From a checkpoint of a small image embedding model.
Training: adamw at rate 0.0011, 9900 steps, batches of 64.
Data: trained on procedural textures in two colours, tilted and lit, 97500 training examples.
Rows from block 9, named by matrix and row number. Rows with one number belong to one neuron. Each number is 128 + 24 x the weight over its row's rms, rounded and kept within 0 to 255. All counts start at 0. After the name is the row's rms in percent of the matrix's.
# fc1: MLP up (model.blocks.9.mlp.fc1.weight, 1536x256), inputs 185-221
# fc2: MLP down (model.blocks.9.mlp.fc2.weight, 256x1536, transposed), outputs 185-221
fc1.951 070 [ 88 149 142  99 125 151 100 136  82 129 136 160 159 139 123 137 160 123 120  88 119 142 118 105 112 127  92 118 107  48  97 139 132  80 107 151 122]
fc1.952 059 [103 108  83 168  97 128 139 172  87 124 119 133 146 169 118  98 154  92 185 154 170 146 140 108 139 146 119 100  70 111 105 114 117 101 119 156 142]
fc1.953 072 [ 90 106 142 125 109  88 155 148  94 102 133 191 136 105 143 100 152 129 117  90 155 123 122 136 146 116  90 107 115  78 161 148 174  66 128 135 120]
fc1.954 155 [139 128 110 157 160  74 118 243 154 140 122 231 141 127 110 143 119 144 137 117 138 138 111 115 132 132 145 158 135  46 128 165 136 103 119 177 130]
fc1.955 141 [142 128 104 110 124 131 120  91 134 118 138 110  94 105 134  95 125 125 138  62 117 119 115 122 118 156 126 132 109 140 166  60 162 117 132 136  90]
fc1.956 066 [137 158 153 137  99 108 143 125 100 120 130 194 129 156  93 120 120 115 120 143 129 171 119 146 113 122 120 110 135  50 140 136 146  80  95 109 132]
fc1.957 062 [136 109 145 137 150 133  97 148 162 153 146 132 149 102 167 129 153 147 118 139  99 121  98 132 141 170  92 163 109 166 137  89 107 147 161 171 105]
fc1.958 066 [152  96 126  96 137 149 163 157 116 146 167 182 150 144  98  91 164 151 152 115 123 170 127  99  91 119 126 114  95  78 172 102 111  96 131 129 153]
fc1.959 101 [118 118 117 106 109 137  88 157 117 114 101 132 135 162 115 156 151 167 142 110 168 101 113 143 132 156 161 110 121 129 125 115 167  93 157 143  66]
fc1.960 115 [143 149 114 137 100 134 132 159 111 141 119 144 135 158  90 120 172 138 125 107 111 113 161 136 147 153 144 150 151 109 129 133  93  67 139 118  82]
fc1.961 064 [122  87 101 100 152 140 141 147  88 106 143 140 106 156 109 150 138  97 102 126 151 154 144 170 111 118 135 135 135  68  95 125 151  88 115 133 138]
fc1.962 128 [119 131 118  94 151 100  97 147 137 133 125 165 163 149 121 112 114 149 140 108 159 116 129  97 123 147 138 137 108  94 138  98 140  73 128 155 143]
fc1.963 061 [133 100 140 116 104 130 101 170 147 178 128 136 129 108 146 123 163 128 111 121 100  96 107 143 100 130 140 124 143  81 164 102 123  79 110 140 109]
fc1.964 142 [140 157 118 157 108 120 126 204 147 134 101 165 159 151 118 125 104 117 107 117 172  84 164  86 101 129 129 163 121  74 117 162  94 117 147 136 146]
fc1.965 065 [ 94 119 119 161 179 146 128 164 132 177 102 174 176 112 125 118  97 115 122 129 167 168 128 117 122 154 151 134 124  98 145 112 136  95 125 103 107]
fc1.966 118 [137 150  96 134 133  80 141 234 151 137  95 201 153 134 132 133 125 127  84 138 146 124 119 129 109 126 149 172 128  47 102 185 110  94 120 167 137]
fc1.967 101 [169 154  96 117 112 100  91 142 145 123 131 107  90 115 147 166 125 135 132  95 155  95 171 139 103 145 109 153  80 132 180 111 131 122 143 161 142]
fc1.968 110 [117 103 105 161 148 117 117 146  71 132 111 140 159 167 115 115 115 114 148 117 128 125 167 104 128 151 127 138  92  75 118 138 179 121 149 166 133]
fc1.969 063 [103 133 105 125 157  89 149 167 106 125  89 123 157  93  97 114 144 118 137 159 120 151 139 147 163 116  98 134 151  95 131 144 123  63 102 159  93]
fc1.970 152 [113 100 141  98 129 131 103  86 101 117 132  82 157 131 151 104 124 113 133 128 117 130 160 105 115 118 124 104 147 182 165  78 128  99 108 115  88]
fc1.971 126 [130 129 141 104 105 135 112 144 118 138 116 149 144 139  68  99 137 146 120 131 126 143 130 116 118 159 142 129 127  76 139 109 137  81 109 146 121]
fc1.972 069 [147  90 116 136 166 112 112 127  75 167 163 180 150 117 104  98 166 153  92 145 126 164 144 144  94 118 115 150 100  60 120 164 136  92 140 118 154]
fc1.973 060 [129 114  98 143 136  95 146 118 125 138 108 157 139 160 145 113 144  86 106 156 100 132 138 137 152 117 135  97 113 112 123 154 169 140 167  99 126]
fc1.974 058 [167 138  94 131 148 159  97  86 153 167 145 152 118 142 124  80 171 109 122 154 107 147  82 164 145 125 130 144 107 130 141 103 111 168 127 104 140]
fc1.975 061 [141 153  98 162 153 123  88 159 142 115 137 160 108 109 131 113 131  92 128 139 123 132 124  87  94 152 120 110 137  99 175 116 148 113 151 123 137]
fc1.976 064 [169  81  99 141 157 123  93 123  85 161 144 116 119 120 135  83 114 127 126 102 167 162 125 112 156 130 117  99 101  99 131 152 152  56 151 159 153]
fc1.977 129 [132 132 127 105 104 151 112 106 106 130  90 126 150 144 129  97 172 120 114 118 154 120 176  95 115 144 105 142 100 102 189 127 122 101 132 121  88]
fc1.978 058 [113 129 131 144 122 138 111 135  75 150 152 143 111 143 101 153 129 150 102 132 150 181 157  96 103 138 140 154 111 139 133 124 121 101 155 102 136]
fc1.979 097 [110 119 154 128 156 133 106 196 172 141 138 129 148 124 143 154 133 166 120 131 131 119 155 143 112 131 153 159  96  70 139 136 139 118 114 111 126]
fc1.980 070 [161 120 134 131 157 116 120 181 151 146 150 110 153 133 124 105 147 149  88 125 116 140  93 159  92 173  98 150 142 159 125  80 116  94 139 101 126]
fc1.981 140 [ 77  84 135 109 163 109 108 156 129 143 132  99 144 155 148 162 111 176 132 151 148 135 139 125 138 147 161 114 129 125 130 103 162 123 116 108 136]
fc1.982 159 [133 142 103 167 120  82 131 220 156 109 120 197 140 128 121 144 105 112 102 119 167 126 133 114 107 107 137 181 139  54 130 184 127 116 145 171 134]
fc1.983 059 [ 88 113 100 149 162 148 119 135 145 130 137 132 151 129 143 107 140 119  94 130 174 169 102 115 151 145 184 135 113 136 144 116 131  95 127 167 130]
fc1.984 067 [114 139  88 113 111  84 116 152 101 160 107 168 163 160 100 139 111 136 166 119 157 112 172  96 108 123  99 153 110  62  96 152 140 128 136 133 156]
fc1.985 114 [105 126  79 131 138 125 138 169  94 108 110 172 137 154 105 132 159 125 152 105 133 118 150 155 147 164 135 152 132 111 121 109 135 115 132 171  88]
fc1.986 116 [127  99 122 101 143 132 112 184 141 118 131 193 180 144 104 118 125 120 106 121 160 148 151 110 126 156 169 126 101  74 134 111 157  89 133 147 136]
fc1.987 153 [120  70 145  80 146 131 116  88 126 113 142  83 118 122 135 122 115 128 141 112 118 159 124 132 132 144 142  77 122 179 145  70 153 100  94 107  95]
fc1.988 056 [154 124  96 166 163 100 101 158 106 114 169  99 112 138  88 174 154 139  90  74 105 165 151 122 161 136 157 150 153 130 167 129 116 155 148 109 108]
fc1.989 056 [ 96 136 133  99 153 138  96 168  89 142 120 169 147 119 106 145  89 148  97 161  99 129 165 126 136 123 131 164 142 140 115 105 131 117 121 113 119]
fc1.990 073 [122  88 154 142 156 121 119 175 120 143 136 147 141 120 145 114 155 117 116 122 130 142 149 143 133 170 105 141 126 107 155 108 165  86 145 161 100]
fc1.991 067 [113  99 141 110 103  82  99 163 110 141 100 189 174 101 148 122 170 116 128 151 110 116 141 104  85 159 136 115 127  74 165 147  98  64 160 113 134]
fc1.992 060 [163 141  98 128 116 137 137 128  86 109 102 161 102 112 102 119  94 123  98 127 156 173 160 140 140 143 117  99 131  74 143 139 152 118 112  86 127]
fc1.993 072 [151 114  89  94 112  89 139 134  83 144 155 175 168 122 147 117 107 141 121  82 124 153 120 123 114 158 116 107 145  65 116 159 153  86 135 132 153]
fc1.994 063 [158 108 101 169 168 122 111 148 111 122 140 153 163 146 156 138 147 122 133 113 123 172 101 120 136 146 168 126 131  88  98  90 102  98 125 104 121]
fc1.995 062 [165 107 125 153 111  77 161 117 118 122 146 137  82 130 117 113 129 144 103 112 140 170 100 141 169 104 101  89 112 131 139 167 150 147  97 113 166]
fc1.996 137 [116 105 122  66 125 154 125  92 114 124 122 101 103 151 138 136 147 151 142  95 140 137 126 106 110 115 140 111 140 156 148  96 148 103 133 113 112]
fc1.997 152 [115  73 135  75 121 126 130  67 112 139 137  91 131 108 133  89 117 137 129 119 104 149 135 124 128 123 133 101 123 167 129  79 145 103 113 120  80]
fc1.998 071 [102 113 117 135 117 100 108 151 120 124 130 141 114 123 150 145 139 137 138 107 124 144 133 141 105 126 123 142 105  52 130 127 122  89 103 140 146]
fc1.999 115 [133  95 148 139 141 130 122 115  61 143 116 159 158 145 110 118 147 154 161  83 139 150 122 150 135 136 135 143  62 102 132 126 150 114 139 144 127]
fc1.1000 122 [114 100 140 111 154  98 126  95 119 135 136 115 104 128 100 125 110 131 155  94 141 157 129 132 127 159 130 128 121 113 161  79 165  58 114 132 136]
fc1.1001 062 [131 109 132 138 150 126 107 172 193 102 124  97 116 143 124 122 134 151  99 117 112 134  97 156 123 170 124 144 130 198 154 126 130 108 131 144  96]
fc1.1002 112 [ 99 107 115 154 151 116 109 135  76 114 135 135 153 141 102 131 160 144 160 112 142 129 156 128 145 171 128 154  87  67 155 135 123  95 119 161  90]
fc1.1003 066 [138 150 116 125 156 126 118 145  97 104 125 113 179 120 118 131 150  94 163  91 108 159 115 153 113 152 102 145 149  88 165 136 126  75 121 107 109]
fc1.1004 140 [127  67 144  89 128 154 144 107 116 122 144  96 125 136 115 163 108 153 143 116 116 115 137 114 146 150 148 110 107 165 111  65 141 104 119 119  83]
fc1.1005 140 [112  97 143  67 147 122 110  84 124 102 143 110 105 151 121 137 128 134 157 109 122 152 130 111 118 155 145 115 126 124 124  91 143 103 133 134  90]
fc1.1006 135 [118 143  70 138 152 144 148 184 133 108 111 171 108 118 117 149 192 120 153 136 130 136  93 170 125 160 136 146 114  87 136 137 146 111  90 171 105]
fc1.1007 065 [135 146 129 122 146 102 136 125  96 149 162 137  92 134  96 134 107  77 134 139 126 157 140 105 129  94 148 142  98  99 151 138  90  99 171 126 128]
fc1.1008 104 [101 132 104 169 154 122 125 169  99 134 104 147  96 147 103 150 181 134 137 121 122 133 144 150 154 154 136 155 139  93 137 122 110  75 140 154  78]
fc1.1009 097 [154 152  91 145 157  95  94 133  74 142 153 185 126 113 112 148 157 121 152  74 110 159 121 144 138 144 130 140 123 110 147 122 114  80 165 150 113]
fc1.1010 109 [128 155 108  84 132 100  78  80 135  97 116 120 124 138 146  96 117 116  98 111 150 115 162 111 143 137 138 125 118 130 187 103 113  73 126 130 112]
fc1.1011 064 [123 122 140 101 148 115 118 137  92 109 101 128 157 107 127 111 127 161 127 156 131 112 128 158 120 156 107  94 127  40 103 147 164 112 133 124 118]
fc1.1012 060 [123  96 122 105 143 164  84 152 104 110  90 140 142 121 146 135 156 154 162  91  88  91 159 150 138 150 134 130 137 100 145 139 157 131 112 148 110]
fc1.1013 087 [136 168 106 149 122 139 120 160 192 114 113 121 121 110 124 104  95 145 110  96 142  75  95 114 113 154  98 160 178 177 140  94 107  88 143 148 100]
fc1.1014 102 [115 120 114 138 132 130 180 146  50 180 140 171 149  99 123 131  92  88 162 116 103 144 145 126 144 123  87 117  82  58 126 112 123 143 142 124 161]
fc1.1015 133 [164 126 102  97 136 128 126  89 127  97 133 105  96 123 104  89 116 114 131 105 116 149  96 148 134 138 115 125 162 121 158  68 142  68 125 141 105]
fc1.1016 101 [ 94 114 132 139 175 112 134 196 105 150 131 177 149 134  88 111 127 133 126 137 120 140 166 126 125 174 111 116 113 107 135 157 185 102 151 180 134]
fc1.1017 118 [125  84 120 136 166  85 154 170 105 152 133 127 139 156 131 150 131 135 152 108 138 128 135 132 124 138 157  90 126  87 137  99 139  92 109 142 146]
fc1.1018 136 [123 141 112 144 140  79 146 220 144 155 112 201 144 136  91 138 122 146 104 122 159 107 142 114 111 153 138 182 124  68 123 157 146 110 144 179 145]
fc1.1019 116 [120 117 148 116 141 153 144 121  52 141 130 121 149 145  95 141 159 168 138 128 122 144 127 166 159 165 139 148 104 117 112 114 106 102 144 162  85]
fc1.1020 131 [134  93 132 130 131 133 149 160 121 134 113 129 138 154  91 129  92 122 107 128  91 132 113 115 122 174 120  90 129 111  91 139 177 121  89 162  99]
fc1.1021 096 [124  93 137  95 156 104  93  65 130 108 126  92 145 137 132 107 136 130 133 123 107 118 125 109  93 141 156  92 131 175 166  68 166  75 111 122 116]
fc1.1022 106 [ 83 133 103 159 145  97  95 131  72 130 143 158 137 128 114 115 121 126 175 107 123 173 152 111 134 118 104 130  93 104 149 149 129 136 144 157 102]
fc1.1023 143 [110 153  97 135 146 121 142 158 114  88 123 145 107 121 144 159 167 136 151 140 117 131 106 142 128 130 129 147 149  97 148 138 138 124 107 130 105]
fc1.1024 135 [134 149 116 170 128  72 126 216 158 152 138 193 158 134  98 142 100 118 103 130 163 101 129 140 123 144 146 152 121  48 123 178 149  97 147 173 147]
fc1.1025 117 [101 104 115 148 161 118 129 141  98 134 122 147 177 158 107 116 164 104 149 131 159 120 127  96 130 149 147 125 109  79 141 152 155 100 152 196 109]
fc1.1026 069 [127 122 140 139 141  88 135 139 138 142 158 166 117  93 150 121 152 118 126 122 124 114 157 119 126 118 154 112 135  31 107 120 115  65 108 151 158]
fc1.1027 061 [140 155 114 147 167 151 153 135 152 114 121 136 142 140  92  93 117 105 142 150 161 131 102 101  94 146 101 126 126  70 162 120 111 101 119 119 102]
fc1.1028 133 [ 97  78 151  76 162 147 134 109 123 136 122  99 105 160 119 144 142 174 130 107 129 117 128 128 124 137 172  92 141 163 109  63 150  90 142 111 113]
fc1.1029 060 [140 100 161 106 169 162 123 128 145 159 143 112 121 156 172 148 135  86 149 114 140 140 146 150 110  87 152 132 136 105 148  93 148  99 106 152 124]
fc1.1030 117 [ 95  85 136  93 116 136 151  71 127 135 128  85 145 169 140 128 121 144 146 102 129 102 126 109 125 131 134  93 114 138 120  77 174 102 151 113 106]
fc1.1031 150 [ 79 117 127 114 181 103 120 132 128 128 128  96 123 158 150 163 139 148 129 158 167 117 144 141 144 147 161  98 136 141 124 121 165 113 115 116 120]
fc1.1032 064 [ 90 106 112 161 172 151 123 120  73 122 114 161 126 159  95 148 143 119 117 138 124 162 108 118 121 131  98 165 150  93 145 137 129 118 106  99 132]
fc1.1033 061 [129 152 166 149 128 137 124 136 152 141  89 144 112 134 168 122 115 153 153 129 116 155 127 168 110 158 137 153 103 149 149 154 115 134 116 157 136]
fc1.1034 098 [157 153 118 149 102 113 116 132 209  97 119 157 129 153 107  95 100 113 134 139 115  84 109 144 134 127 137 118 132 173 102  95 118  65 137 132 120]
fc1.1035 115 [174 133 103 150 127 139  89 134 127  99 104 136  82 108  95 104 172 125  95  74 120 130 113 137 124 138 135 126 138 130 115 104 137  71  90 118  86]
fc1.1036 062 [158  78 160  97 137 151 158 108 103 133 143 142 119 140 114 139 112  83 135 162 163 146 146  89 104 146 104 162 141 110  98 144 172  74 140 128 142]
fc2.951 058 [108 158 111 139 121 129 129  86  75 159 119  93 125 113 141 137 120 115  77 183 136  71 115 134 176 156 179 112 109 168 134 135 109 147 152 159 151]
fc2.952 042 [141 114 106 175 139 116  85 130 115 112 151  36 146 127 122 132 126 143 137 131 110  92 135 111 121 139 163 127 194 165 125 121 144 160 121 123 130]
fc2.953 056 [136 143 133 142 101 141 153 119  42 144 144  82 118 124 135 134  89 120  83 189 147 100 133 131 160 147 178 110 114 192 128 126 136 170 145 121 159]
fc2.954 184 [142 135 120 110 118 134 123  21 119 132 121  37 127 119 128  88 145 124 119 120 129 142 151 105 138  94 124 104 116 205 183  66  91 117 129 116 130]
fc2.955 149 [132 106 140 120 122 129 140 176  78 133 139 210 123 153 156 158  89 122 104 148 162 152 122  83 150 110 140 136 120  68 145 201 134  98 116 122 205]
fc2.956 055 [138 171 145 133 156 111 144 114  98 139 125  65 106 142 138 144 109 107 140 144 153  71 116 131 170 101 151  98 162 177 122 117 129 188 155 129 165]
fc2.957 045 [146  96 145 147 178 104 132 159 120 109 128 119  79 104 118 122  98 123 151 112 127 149 110 145 148 118 132  78 115  93 146 165 140 100 143 100 107]
fc2.958 050 [142 125 102 151 138 128 131 102 129 143 162  83 145 113 143 150 111 108  94 167 133  36 100 117 187 145 182 157 141 174  92  93 122 179 107 113 141]
fc2.959 087 [132 176 125 158 119 142 145 153 228 164 118 149 146 131 138 146  69  91 102 146 152  80 130  97 128  97 101 139  97 103 112 180 113 117 136 101 155]
fc2.960 114 [107 156 146 119 128 135 116 152 187 149 131 155 125 205 113 171 181 121  72 203 183  52 132 122 137 123 224 137 141 105  64 173 118 117 136 115  82]
fc2.961 052 [131 168 120 138 120 132 103 112  92 103 136  73 150 166 121 116  96 145 104 165 140  75  89 128 168 141 183 153 139 192 155 138 104 154 119 134 141]
fc2.962 133 [149  71 133 106 115 142 119 111  54 117 122 123 131 142 139 190 178 135 107 130 146 163 138 112 167 165 155 144  89  88 197 101 120 124 112 107 156]
fc2.963 043 [144 133 146  91 148 120  99  84 100 169 110 130 160 144 142 133 135 168 138 125 140  68 119 128 144 135 136 113 153 161 107  93 114 200  83 140 161]
fc2.964 152 [ 96 112 144 112 144 143 135 123 156 114 142 144 136 132 116 105  93 147 163 174  96 183 132 116 152 157 163  53 136 161  99  62 147 135 136 141 135]
fc2.965 054 [143 167 128 118 136 155 113 114  62 127 123  56 110 149 172 100 113 139 127 173 149  80 105  86 143 126 146 152 107 148 136  96 135 200 126 113 146]
fc2.966 119 [107 123 114 141 146 124 124  82 144 128 173  85 125  75  99  80  77 143 142 142  79 186 105 142 148 116 110  69 133 192 132  71 147 130 140 122 121]
fc2.967 098 [110 118 106 124 107 150 127 186 116 132 112 182 145 143 123 134  80 110 112 147 139 140 128  91 124 139 129 102 140  89 149 185 115 115  99 119 165]
fc2.968 126 [170 140 132 100 124 126 140  83 155 113 125  84 126  62 174 130 155 136 106 146  77 143 113 124 154 128 108 143 118 216 168  94 109 173 109 113 158]
fc2.969 049 [130 162 163 130  98 104 136 108  68 131 162  85 144 123 170 122 135 153  97 118 137  84 154 123 157 152 193 123 129 170 117  94 136 232 111 150 114]
fc2.970 145 [105  84 119 114 122 129 124 174 180 120 118 149 123 137 112 116 133 130 144 137 131 104 135 144 146 182 207  89 149 138  58 152 154 152 120 137 158]
fc2.971 136 [108 144 130 113 120 113 129  63 119 118 121  58 120 170 164 124 173 131 141 127 189  63 128 121 171 122 164 146 124 168 124  73 157 141 112 122 145]
fc2.972 055 [ 91 158 118 141 116 110 132  91  97 153 131  80 122 148 120 127 122 127 112 135 137  48 150 111 184 133 148 111 142 155 141  91 154 214 100 120 144]
fc2.973 045 [124 155 133 122  85 158 140 111 133 124 138 122  79 118 136 131  96 175 143 158 123 116 138 157 113 130 159 160 150 156 102 116 127  94 109 106  96]
fc2.974 039 [144 116 154 154 155  88 120 161 145 122 129  89 105 121 147 108 106 122 108 152 152 124 125 144 113 124 143 107 151 119 161 101 147  93 122 160 103]
fc2.975 047 [128 136  97 151 116 174 107 120 108 120 141 117 142 107 147 148 111 118 128 117 156  36 105 105 181 127 133 173 165 176 147  96 163 122 144 121 128]
fc2.976 053 [118 180 165 137 141 109 123  58 125 146  91  94 105 125 125 159  94 114 130 156 140  49 108 137 169 124 160 157 157 161  81 189  93 148 107 103 138]
fc2.977 134 [174 103 116 130 113 127 131  86 153 127 133  89 118  72  90  82 134 115 155  93  85 168 137 122 130 163 125 106 115 166 200  62 102 115 123 123 151]
fc2.978 040 [149 130 123 120  82 152 104 150 138 109 122 105 145 120 113 152 137 106 115 146 114 111 106 121 194 171 135 117  82 160 123 143 138 155 167 110 125]
fc2.979 096 [105 189 135 133 125 114 134  89  50 130 119 136 114 134 149  85 123 135 142 161 133 151 130 123 146 114 115 111 137 154 148 118 145 191 135 126 158]
fc2.980 067 [ 99 107 136 135 112 132 128 137  90 150 142 139 124 117 138 108 123 109 167 110 119 175 159 118  37 108 113 115 118  66 119 127 139 139 154 121  92]
fc2.981 130 [128 215 147 152 116 130 136  71 148 129 117 145 125 145 178 151 160 126 146 145 142  93 126 128 124  60 110 204 127 153 143 157 123 122 119 141 146]
fc2.982 151 [124 106 123 115 121 133 137 131 237 132 120 120 112 136  80 112  87 143 121 142  97 139 142  95 120 162 148  89 141 159 124  97 141 113 115 146  96]
fc2.983 042 [101 128 110 144 116 108 130 153  59 126 153 127 130 145 168 103 120 122 162 137 145 122 154  85 122 142 102 115 111 183 130 140 109 196 121 151 106]
fc2.984 053 [147 145 157 110 139 106 109 112 132 154 106  52 122 125 167 140 156 154 143 157 180  97 112 114 119  83 181 131 123 199 121 105 108 130 134  97 146]
fc2.985 099 [131 214 131 107 134 129 143 123 167 149 127 139 120 160 168 181 161 124  94 167 194 120 131 118 112  80 158 227 116 125 148 151 125 112 142 118 106]
fc2.986 121 [124 120 122 108 138 119 139  43 109 127 122  30 111 155 127 123 186 137 131 122 166 117 125 127 132 127 174 110 129 189 167  66 141 148 120 131 157]
fc2.987 154 [ 71 101 142 114 128 119 124 211 111 129 125 195 128 164 148 150 121 139 120 182 147 134 136 128 114 123 197  83 136  78  52 176 139 110 122 125 171]
fc2.988 039 [171 174 122 128 146 140 126 129 198 159 113 137 124 120 113 131 135  98 159 139 159 165  72 125 142 119 149 116 124 136 136 139 134 120 157 102 101]
fc2.989 044 [105 155 139 100  95 137 126  91 155 155 121 114 137 137 166 128 104 149 121 142 151  87 112 112 181  77 158 162 148 193 113 159 154 154 129  97 144]
fc2.990 057 [ 83 123 149 129 148 118 115  96  48 141 117  98 115 122 147 128 113 150  85 165 131  62 146 126 178 154 178  93 146 193 117 103 103 160 137 120 141]
fc2.991 057 [ 93 131 128 146 124 135 114 103  89 123 142  67 112  93 147 132 117 136 116 140 151 117 149 111 200 130 137 114 129 149 123 116 114 197 127 117 148]
fc2.992 046 [114 150 146 136 116 162 129 115 142 121 135 102 151 175 144 137  99 111 110 143 134  70 148 128 117 103 158 177 159 202  96 114 131 142 138 127 132]
fc2.993 054 [123 164 140 142  97 135 129  95  92 118 131 100 141 139 125 143 119 129 102 167  99 110 152 109 188 114 120  97 143 186 126 123 112 177 111 124 146]
fc2.994 051 [ 97 146 139 106 150 122 123 119 107 105 132 111 125 135 144 117 100 158 138 189 121 102 159 119 180 160 164 152 131 189 136 145  95 120 104 139 136]
fc2.995 040 [150 129 119 138 148 150 124 127  63 150 138 133 132 109 134 140 118 159  83 145 151  85 129 105  64 112  96  97 114 154 145 159 149 123 160 107 102]
fc2.996 148 [119 102 117 120 125 138 132 207 135 128 142 199 116 170 166 201 130 145  75 194 159 137 143 109 139 145 192 109 139 103  82 198 108 122 132 116 162]
fc2.997 155 [ 74  99 133 120 133 117 133 218 131 132 146 202 139 158 132 133 105 133 127 172 138 123 138 141 131 137 173  92 137  74  59 176 146 134 135 139 156]
fc2.998 059 [126 129 100 113 110 147 122  76  85 147 129  91 149 131 160 145 110 105 114 150 120  83 132 109 163 136 149 129 132 185 141  88 103 197 158 122 166]
fc2.999 125 [142 191 128 143 124 143 122 154 212 139 119 155 118  80 176 171  80 118  74 160  86 119 128  90 135 134  98 163 151 116 172 132 118 149 114 119 132]
fc2.1000 118 [117 121 129 153 130 136 139 175  59 124 114 162 115 153 164 178 223 110  61 178 133 148 124  95 166 137 165 124 128  95 138 162  80 115 116 120 145]
fc2.1001 055 [110  99 114 109 120 102 119 152  60 146 118 115 123 134 151 124 146 136 129 112 118 226 139 110  61 133 106 118 128  61 125 134 144 100 125 119 102]
fc2.1002 097 [133 191 120 110 127 126 127  85 188 131 121 123  99 114 163 158 147 146 107 133 147 118 120 114 135 130 101 190 138 138 195 167 143 135 154 127 104]
fc2.1003 056 [115 139 122 109 107 150 109 115  66 153 154  79 105 132 171 120 107 119  88 167 145  53 146  88 179 146 135 133  99 204 132 143 142 138 142 139 126]
fc2.1004 158 [132 127 124 151 132 132 137 170 142 143 122 163 119 131 146 199  71 120 130 115 158 101 120 153 119  97 137 148 128  62 119 192 139 148 127 127 210]
fc2.1005 148 [102 110 139 120 129 133 133 192  78 144 129 202 130 169 171 197 148 130  66 198 151 157 146  63 133 110 165 128 107  71 119 175 101  92 117 100 172]
fc2.1006 129 [132 228 124 115 122 138 115  79 164 127 150 104 123 106 177 198 166 122 129 132 167 140 131 126 133  81 145 207 125 170 183 125 127 127 125 135 155]
fc2.1007 050 [132 159 157 130 139 127 147  77 171 135 104  75 160 129 101 136 134 142  91 124 165  86 145 105 180 111 155 178 112 171  82 108 130 159 124 133 139]
fc2.1008 097 [162 129 155 101 131 128 137 143 177 141 118 131 121 176 102 187 158 130  91 127 187  72 125 147 148 129 201 201 145 114  90 173 130 101 115 117  88]
fc2.1009 086 [147  79 131 127 118 127 160 165 201 118 121 117 109 135 100 185 136 130 144  97 115  80 126 146 111 128 123 150 130 101 147 179 142 221 156 139  83]
fc2.1010 090 [103  19 126 104 126 136 119 118 131 127 111  97 141 169  77 116 120 119 116 124 145  83 138 129 160 192 199  82 115 143 105 120 151 146 135 119 131]
fc2.1011 049 [119 129 154 144 126 105 142 127 100 105 158  86 115 113 168 127 113 120 119 128 126 107 134  89 167 106 204 154 136 164 116 103 113 199 117 104 133]
fc2.1012 042 [129 139 121 139 166 137 114 129 134 133 104  98 108 156 151 142 162  80 155 126 127 100 105 126 183  90 120 116 138 129 139  98 150 150 142 136 143]
fc2.1013 086 [112 107 138 145 146 134 125 156 112 122 119 128 119 132 117 117 120 142 142 128 130 178 151 127   0 108  91 104 107 104 126 119 144 123 113 112  94]
fc2.1014 124 [174 152 131 107 121 146  96 119 200 109 113  87 142  99 141 123 153 127  97 144 114  67 121 124 131 132 145 150 156 213 147 122 133 169 108 140 143]
fc2.1015 138 [133 130 146 109 118 106 119 181  32 138 124 195 123 141 151 142  92 118 135 159 156 163 111  80 156 118 142 112 101  84 124 188 122 117 128 109 166]
fc2.1016 095 [154 187 131 154 128 140 127  80 130 113 125  69 123  37 160 136 146 130  95 119  69 153 112 125 156 139  88 154 157 191 161 105 124 182 120 130 130]
fc2.1017 117 [102 199 130 126 125 124 116  61 164 132 133 133 140 150 117 131 170 105 113 112 138  99 104 127 137 102 123 178 155 154 120 150 143 196 133 130 112]
fc2.1018 134 [129 141 119 124 137 132 130  84 183 133 159 116 113 101  89  79 107 117 159 139  81 174 107 143 160 123 119  74 148 180 137  92 152 124 139 140 107]
fc2.1019 140 [165 144 143 143 114 124 138 160 205 150 110 124 123  75 140 138  61 111  77 112 117  89 121  80 128 102  64 187 103  99 175 158 139 161 128 135 160]
fc2.1020 135 [170 119 119 120 122 127 119 153 127 119 145 140 118  87 148 140 120 144 142  70 104 147 125 154 125  98 176 151 144 134 124 171 119 171 110 122 203]
fc2.1021 094 [105 128 101 160 129 119  94 178  61 144 102 205 137 118 157 119 118 135 128 169 135 137 128 129 137  91 164  97 129  87  90 202 113 133 158 137 181]
fc2.1022 117 [171 151 117 117 113 140 122  95 184 133 134  53 118 105 152 146 132 149  81 153 122  84 114 101 124 107 116 157 140 181 156 107 124 189 115 130 175]
fc2.1023 137 [122 203 126 116 126 133 117 104 172 126 144 105 133 131 186 204 170 139 110 154 189 137 133 123 145  82 149 214 131 179 174 130 117 104 134 114 153]
fc2.1024 135 [118 136 139 144 156 117 101  76 161 107 135  80 134 100  97  62  90 140 159 107  83 152 133 153 168 137 105  93 136 186 149  39 151 149 131 155 101]
fc2.1025 127 [178 142 137 129 132 133 141  93 133 125 136  72 123  56 177 132 122 127  91 137  78 119 131 128 157 154  99 138 151 192 154  75 121 179 148 130 175]
fc2.1026 057 [132 148 154 150 114 157  93  77  60 130 107  69  98 123 152 127 121 150  75 162 120  91 108  96 129 141 163 134 117 171 121 134 117 178 138 155 144]
fc2.1027 048 [169 170 108 109 156 148 157  99 142 149 112 124 118 155 141 105 132 131  88 172 156  51 123 105 183  86 165 158 136 212 102 144 130 142 153 150 102]
fc2.1028 136 [129 126 118 136 126 148 116 197 129 115 125 179 122 183 147 224 131 131  84 182 161 124 133 113 125  82 183 148 125  65 100 202 108 158 118 137 179]
fc2.1029 041 [130 117 157 166 131 127 158 108 125 125 141 106 129 124 111 146  86 126  80  99 144  88 110 149 124 123 127 152 144 148 113  70 127 101  88 122 114]
fc2.1030 110 [121 121 118 125 126 122 139 181 165 112 127 164 123 169 135 215 109 129  87 149 152  63 130 120 142  90 168 152 131 112  57 183 125 196 105 137 150]
fc2.1031 145 [128 218 138 145 134 122 118  86 170 121 130 123 115 145 195 176 150 128 134 133 150  97 139 139 144  52 118 204 126 156 130 131 116 132 123 121 161]
fc2.1032 052 [113 157 155  97 146 145 119  73 138 102 130  97 136 161 150 150 143 132 109 144 148  46 162 141 201 133 142 108 125 176 128 129 126 147 109 134 109]
fc2.1033 044 [113 106 113 144 138 122 129 136 128 111 115 103 124 147 136 143 128 147 157 138 112 127  98  87 152 138  92 134  97  84 141  68 167 138 108 135 141]
fc2.1034 095 [130 124 103 124 121 122 119 141 160 135 131 129 131 131 115 122 115 122 150 109 112 162 138 110   0 116  86 117 124  93 123 143 122 130 144 142  83]
fc2.1035 123 [109 168 117 137 124 129 136 173  92 119 135 194 138 218 141 180 154 129 114 177 181  94 118 148 132  86 204 146 132  62  52 174 114 139 127 152 106]
fc2.1036 043 [140 133 154 113 131 153 132 120 105 148 103 122 118 171  90 131  98 168 103 152 133 102 136 170 162 124 131 177 179 156 127 115 141 204 105 127 132]